Rows from block 4, named by matrix and row number. Each number is 500 + 25 x the weight over its row's rms, rounded and kept within 0 to 999. All counts start at 0. Numbers have three digits each. After the name is the row's rms in percent of the matrix's.
# convs0: expand pointwise conv (model.blocks.4.convs.0.weight, 512x128x1x1), inputs 0-63
convs0.187 103:514512579507496509535457522469529504501522505510521488527502464491549487521484461473486515485479526493521495488502498508460506484519534486480469475502460466509499479424508497478477493469499487
convs0.188 106:522508465526485500514470523497511527502493505485515483509511521488488471465529482497508464434510488492461507489504485506525490502495475544513480541558505485472504510469478463504520483469502523
convs0.189 097:487511546508485504480475493508521513469505497494465503519518507461495531488524484496507527500486505460546500491495473487491526501514511505548458489480515519466474545497511490460510474501488469
convs0.190 089:478493546476500488490501463467536485493444474482516489520491476493511483465552483469519499535465525488507504461505460515461472516524520497487485485471481469530500552499481521469485526522515451
convs0.191 086:520495466498495504470537518481525519487515501480491501514497505525525478471504500500521493496484534490531500524496489496497496452471552514533533535518466499483525532542467505517551479517467498
convs0.192 101:488485511448485513522525504513487536495528458490519480483516527502482487524484537500464511495529548439539510478512451520523541516511496523459491492498558503472466528466514516487520504513480503
convs0.193 109:501506506496521507487478509504482499437504476459484539531498476473482518489556477454510518487525504508465500461532462502502500472514518518475492488568495519511466484482557473513484484473479519
convs0.194 095:512473513526476478483481518499519537488467513508494495525526500521478539506481513488467451496534482519450509503468554488513508471505500488526497509486501510528531489501484518431447509500496476
convs0.195 102:526492559499468546546477534489525509526487472468540520514463436498461451509461504519491531487502464501448480468478478485521480512509484522512480483498533460496437521477468508568503487487503476
convs0.196 094:524501492511475498500471483499511506495504523526492467535540521489508508476541492485481489548468467503461484504509454493494515529525525474523550520536509489510525503479432541468488523484525499
convs0.197 095:506555520487480455505454504480485509489497492503471507503526469467511501543479475495510490490530494453532532502509505516492512473510495519495502580523522495469489533499443506508484521493490491
convs0.198 096:505514481533462486484520478477483521532541515458477501517501472485520449456497549500520512459491497474484526437501527479481498513475505477509471535519538553522480431493521506502492476505480486
convs0.199 103:473504506496536451520465476463512505545512527458476494461470552478492471514527534530516509452505506499468487519483493476522468493505477503488482469505501496496527479507500517570469515493470489
convs0.200 115:418495512501497500516485467450526501479480497499484509524545457524525539524508456482467510496465516480511503459511534528503512459471482496484502521507464500536498479493540462467500517499501482
convs0.201 104:487506531527496517535477462489508532495486532437499504549511487505444481477543532468509500500480488469488502508491478526507520469473485497529480484526498514546522518485506490510477477492433487
convs0.202 090:506484518508527524517494503466510464505548514514500519485517511481554518531527438511482520491467506503503493508547522474526507462486490489521475465523528522526505550463461521515496540515519495
convs0.203 097:528487506530472474527472550471527537536524485492468468503509514508454518512509525537532504513486482538536519495503497481497447494478516498507513488499475521469471528466484506477538489484513516
convs0.204 097:493472543512514482543509512524528499520490471528550486476474504518482499521506516524470460519508503436517508470493490526509496505518530506495528525530528462517537501508467547504491482501534478
convs0.205 099:455524497495500495489491497445478503500518470514504489530504505493560542515435498495456490482535462552489478452532543530493521516513488543522483515526489466487504476512509495517518492517537481
convs0.206 114:497491504516515502505482497457451500467472502490530517484473509505504454484474502493440498518496502498515482513512489522492471457489509500481510547498477486526453510430482492469540468503489518
convs0.207 106:470479521489483485505517461478541446517484538448525467521532485508558522490456562537497494503517485472503519506531473535531477484529490498507499553495499503527494536515518516497503473479508466
convs0.208 102:476489466487547503523469464484449507488495503500506490483503505518522519517545495505508507491512536466514502459517465486503533494519526507482546561509487498542492466498539485493475487497452506
convs0.209 098:523510490517469554479483467516529478470517521477519516517503517546463511520543499503490466490464514539507480529519504483481494508527493501448489471535459537508513453488497529494466450454529521
convs0.210 088:461512503478536502509492473450490515516524484524467490481516486518544482467479519499517470476469529503497461482468474517533483544520494529507486547510494522482492536505494572486536495501514532
convs0.211 109:513506456504489542507493527453537472513494489486482470531445512519481489511535509482517512553493532444490486525480483516516485489514477529497462498473495504461542503490517504511482549509509510
convs0.212 101:492485479478497474525492476532535507498504508438490512511614478486454471537495490471516533466536552490493499465531498485518497497529516484470468507487534512455503484507487455494481462520515505
convs0.213 084:516483517508523471482520491502490486506521504445450519489502538506499502464484485487538515511544502479533490562475467497517498476542520513484502475516527502504513517523485521464498511489475485
convs0.214 090:506502515479482519522461468471454507494493536565469483488517477545538521469485498523477455483517536481465502494489527510521490485455517474527532526523505484472517496475493518568462544501523538
convs0.215 082:457566529473487477511471528508504478507487580534509495506464490499483515518491538472523556511477488468529486505505539507503513505511517507511485497486525505483446505525479555484510502534464507
convs0.216 104:453513514475465477517524493502509478471488517485476504521512466532475554528464523505529483507502464510506520525481530445525471493486536500499531483494454517485471529504526476490472516514486479
convs0.217 099:467532516521447493483492499474521504515538492496466487539475487501484497512472552535486516522562484502492524479482493524516501477522495518500528495527492520505462461526538488477523489471484465
convs0.218 106:490528488489506484519492494506484512460477528535506485494469531475475492502483511509468510477548423508485501436489516515530476495545483481473483509519491511493491506486557498495498504445493523
convs0.219 103:500503527469483478463493453503489512490534481501493512509487526460508538492511519539542481501451463513518511557512522522531443527484461476445498481529517498461556469500494483498515485515509529
convs0.220 094:530527514516456472476541524443505503467493499533496515526507522537486496493520485483511537474452480489481516478508528508477516514478508476486504541503501484463525486481474501541487521520482481
convs0.221 102:519460524549525480543493534553476526493496522493463446480470541471468504482511484474508514494498475524553489472526477473497516424526480496524473491556496509470521456485519486514501483509509490
convs0.222 115:489474521505504530489469527482545495486547517469497480520487516498531478509451483461511489502520495521511491499480492465476476472471513461491484512501481494522510537542502489492493499482457488
convs0.223 108:502453511509531488495466493476486494519522504468494495474465515486499485528522466542540454483492499503495533524456504501498457498530485491522492476506480506467484529475506483469450463479519531
convs0.224 108:525554510520527509552478508486533495487476475510510499472495520539537461505489481477508499487490497486447520474522496494511478491489508520538489460448520475552546454521508488503517507534468516
convs0.225 105:518480446473503516504524516510445465523483485511508481497470507499498458472507532490510498520483505493488504509495498469523505458473530534545468516468488508486548528474512471493445525510483489
convs0.226 121:491502493483497517492484506459457550521524485514448483504481498472451529534510497499501488485526500515526514501491441508488496507502471516540507516474481512528541506483497519516498491468480483
convs0.227 091:482524482478539523486487475464498504499474482556517468481517527510441497517485464562481514520486523513507473456494475471509500513495530529471519514522492483495495542563473513450530488494455539
convs0.228 089:486517489515498494498489482524523474480452567527472496495491524465478511525465487490469500482502489483521514528515490477513530539492482530456478515515463494509499527489504520478516497517510498
convs0.229 094:518487485490535538516550485533513509490494491535515511474471498482555520483493549491511506527519531497496497468484498463495507522488543475550547510492538493521472560481493508515460509535522468
convs0.230 104:514517508455507475471491458516507498479455505516468531499493521513497509495502490477514521505478465476540530507515492528521502473503518500465536504508535494484550473447436516471474480514515516
convs0.231 092:520501557457515472476525502481500499468506493548493503483490484528568485523449485477484505501446506550464482516462468487493506504483516539512491477534517480488495481530483492523472513510494515
convs0.232 098:464520490465500551490496494525529509480514484502490526473468497464521528475449522546500480469508498470480472486480500490506515470486508511547488451490474491479498532531458484511479475494481506
convs0.233 097:491536462522507502519499541505519509529481490498437524498493528478470524524536483478525484469516499489505488489494471485503475515495477505499465499481480494484487535508563504495430524491493525
convs0.234 091:502463519497530516529510456461496538491478525523483472484487447498502498502490432509515520477482513518480501496489489492535525478500487451524502474504484494451508549510467491506501459532464495
convs0.235 100:485530520454502474486477533502484531531514525485506517445502516504504527479520544500527528498497492492531497510496520506511537439496526493499478502487529560510516517493482529484502462499515512
convs0.236 113:515555496501499486478505458505509481545530509505476478507507485536490511556493497484550513449458494463515511492545522513494536523486456461496532461537510473476477467524503512498507428501508531
convs0.237 100:564503494516502492523506509503495466467526405479519537488515510520530480481475500547475511518515519490520496487478495495473468526520486523515497514487476500446489508538474496479521526466533517
convs0.238 094:526472530498465522484493532511527522489466495484488455519499476513491473544443482527511501499512536431533511531489495486529462515500478535490511520481531510521535515451498513534460538484485500
convs0.239 092:521484482554467488553487522476528524456503552515486505509498459491503489476494498524489501507531504482489488513514504517445510462510502476484499476548493502485502509482516474516485451493479513
convs0.240 098:486512546508480515508492469497478476524512520523495452535495496493469531501479491481526495498480493504503506532499498487500496498493516500486489503528528516456498489515460472528486458529511556
convs0.241 107:492503490482515452495498474479465518472474474523484530521473511475488521534494492500542520473493513497520488568488505502460500509524503560551518532497505545477517460518489475495484555505486454
convs0.242 095:457499516500507501481456482532536500495516482511492507457490532471487497513481504462504516447475499435506506525518483473480497481497483488494476477543508495482538504537481517533489556458516519
convs0.243 099:452517511508479481477513461508520539499524512487491457500500536528491494547475531491512494478498502499519491493485514524515515504525512470520490488523554477470531518513528490498541488467508512
convs0.244 093:529448516490458453498477469487496534498510491462467460489491455557523513488489496471499485440507503485480515493520436537455513540559474468530514548494482490540524481511488528457544503478480513
convs0.245 114:479494489515519509481524448542502491522506483495519477484501504489457530506485539473498515519475515529469474495448481488517480519483501509464516524449502486483468466468484526465539473489489516
convs0.246 097:489499512489475480523553500493528480474475517486564523469544526519493513486529526548485478470501513514517462456491489481450473501469519526510487506455490481486497474500492471454493448450496489
convs0.247 111:458513515478517564508451487473526466482516493510529504519510490485480512491476500522486503485497549447479534473486509490523481474477482479506467495513465480540531461502511492513518502463490523
convs0.248 101:466528528453502523552473516472518496473468522525523446486520509500473496532505491508486473492514539514532553503498444507522503497539472482532501472517487510500459484555484500468472493529485509
convs0.249 100:496497481501526442522524438494477515489480539451490504486516493452502538503522538492525490526498482495492522514450510530513489449510509536475595488524520521490511489485515564528488497542493522
convs0.250 100:505486459523490500471498518510480526535516474498477532550479475478540451545515462518491485545506569525472544488500503492520484502477506518491498529452502459519528462542523505505488509466501489
convs0.251 116:455509505485486499498480480485522554439505520451479509501506519516480539503441468496485469494525493525484489491500507480516468509514498467530501520508496523508508471479497494489479480462471488
convs0.252 098:495511533509449500540471510516479495477510492496479512500545499493493494486491488514503521510500477482505519513551490488494541533491469536496449520498494513516494514490496481495551471426484489
convs0.253 097:474451495534492486500470472479514491544510521492495496504515462457536519494557523514524521510522560500520488498547522462507468507483505487543582498477491508518526494497475503502527505499519471
convs0.254 095:484492475524485528515505509530551509518485505500470472452529485535513477539464495515440479550549540510484531528489506506495476496524482505486537517515573500522527527511493508450479535473524482
convs0.255 092:493481538504543529509453503520536534484528508492489501441511499548519525503505544469512468468505514519483478535456492472523532528479458519522525485486514516524522455509506520522522493503478509
convs0.256 098:467468507439490486492533505504541511561483519543493475513481505480529510487459519543551520512490505509455449508535509534491531498505483495512508500477477521539492514481544457501490449482531493
convs0.257 093:513538504526520496523494442528463507540536486486513470493507499490525536480491510507532508517480449505547523442490506524515482502474543471504495525510491484503458477512482478520509517491494498
convs0.258 085:518485495504497459510523482512486502476535492487534517505542503458495453488493503494486500516510485560498471512530463454514495534494511497484516486501511503502518527417484501515500479480550486
convs0.259 109:492562505503497488518498512512477470482533504542486502512482468471483515466458432475490468522477489473490526447529517516490497483526496505535535488491477493529488528530478486445498474540474510
convs0.260 101:505453536466524512491485471458540478478520554531515495491518502488491491525442457508537533452545489432487498514518480462539475496460510488490533509489506518492498516513497548519493512502527495
convs0.261 100:494483499471486528483528488538495537451494456485466561503539538475479528495497495489461510520479470516539517486501503525518489478508518470468538492484477528478496498533497496487520506502493472
convs0.262 082:497462478528508544508526498525481514509519481513479491526513529480505519538521483528465476491443464537465503515471484493506465480534517514506506510441513499471477467521496470469486493454515543
convs0.263 104:536551516500513528492497494531529477516476538514556510503491481500520475494486430533482497480541509476488481510474469491493482513508460513488523468493547486524469483464497540490451502539496518
convs0.264 116:510547508510534479538526497490482468497506518482516446514509464487519470476485512486505546514472537529476504490472472534473487505479470516506475459540502488492556508498504522520472523486464521
convs0.265 103:517525451498500492482542466535498485453509508491524512499515510462508473481483503507493512550484502498536496535495490511529481460537509533529448471517523528490499475521489449541561462534469502
convs0.266 098:451484511445474496515457507495506497525526488553496506517530504495485525467492489503484482469504520509472481489524521465528507491557540504510484515517505475496547462473505513493518492513512528
convs0.267 094:496522494526533486526488483462488490488498545529519493511537486492500466507480479518477506470524516516488487508469475532550477483499472508465517476483500512499491468455503487508509490486532557
convs0.268 109:499568469452509513515481463470512502517482492544506476436495532485486485464468498494475485510471457511487489528501500496502508487522493510480498529545522532485495506501511546499465492511500476
convs0.269 109:536548546492499488522496459493510478489490502488446523508522516527466508488503460458483489517475531557553435534530521501510505495507521504450481476493492487546482488525490501472484520526514467
convs0.270 098:498492459509495521478505497537495459519503464477486499501469489528475534512474480501440492523502538496456477481486454482507529453507501511472498454532471501532495491525499475451508479456505564
convs0.271 099:535510514531507476500467479519467520480508450496509514529476528482485520489515509491472503554470527534475443509494520510497539441500490482502471495511530468526479514539486514502466561487490510
convs0.272 093:510497487503521493511533522515504478512480484538448486503540526463511525464508478481502483538486477506480510488488469493535464517525491483434501500476497499488494497497512470512519459499510483
convs0.273 100:516505492510507497524520501499462461539504497504513486478493514509515497507516515468499466517491508503498534490511483535524516494480518543436459490413459511528478487488543473473536467509473500
convs0.274 094:501495485484525453481466499446472490475494520510482480469564510509501520523530472554489500505496479475508484486510526478486501486511496491525502498437489532480500458492445500531503530450499482
convs0.275 108:502495510465507464519489476474490524513503502501474522524521493494507459499510491474469521488526543467513520492450492506520490472514520509465490517524509473432492506464475465516520530512520528
convs0.276 097:551512493519443524532517493512508514502521523449536542533507543460549450517489477518494486504538522455496482519507562506496456490545488506497497450490490502488515545510509485495530501500490492
convs0.277 096:525480509526474519537513511475501473482540490507515488546480466549491490476499515504494529524502449543517488533472483503499535507553504521501473513513519532490480523486566506471537505499517508
convs0.278 088:483500453462508488468510465464501515495506571551494493481506498493496533467495494480526496482515496514520499464516446454519534432532457498532514490511477463525506475494458452497496511492481489
convs0.279 103:511482485518503489518514463464515493497475476501473491501461493488456511555545478515513493498456526526487523526483562502506514561451504489521520501510474484510536478490485503508514486511553468
convs0.280 093:499460552533501504464473499499499488470550508522518483488525452504479477524457466463464508510490467499495520464524503470511522466487453486452496506516480489510480562488508505510486526467504499
convs0.281 098:509491542481492485520483494499509506523495521530483539477501519536543504473483482525510555527482492537470464545484523475500530476514479504492478551509547527512455535446505466530497541517476494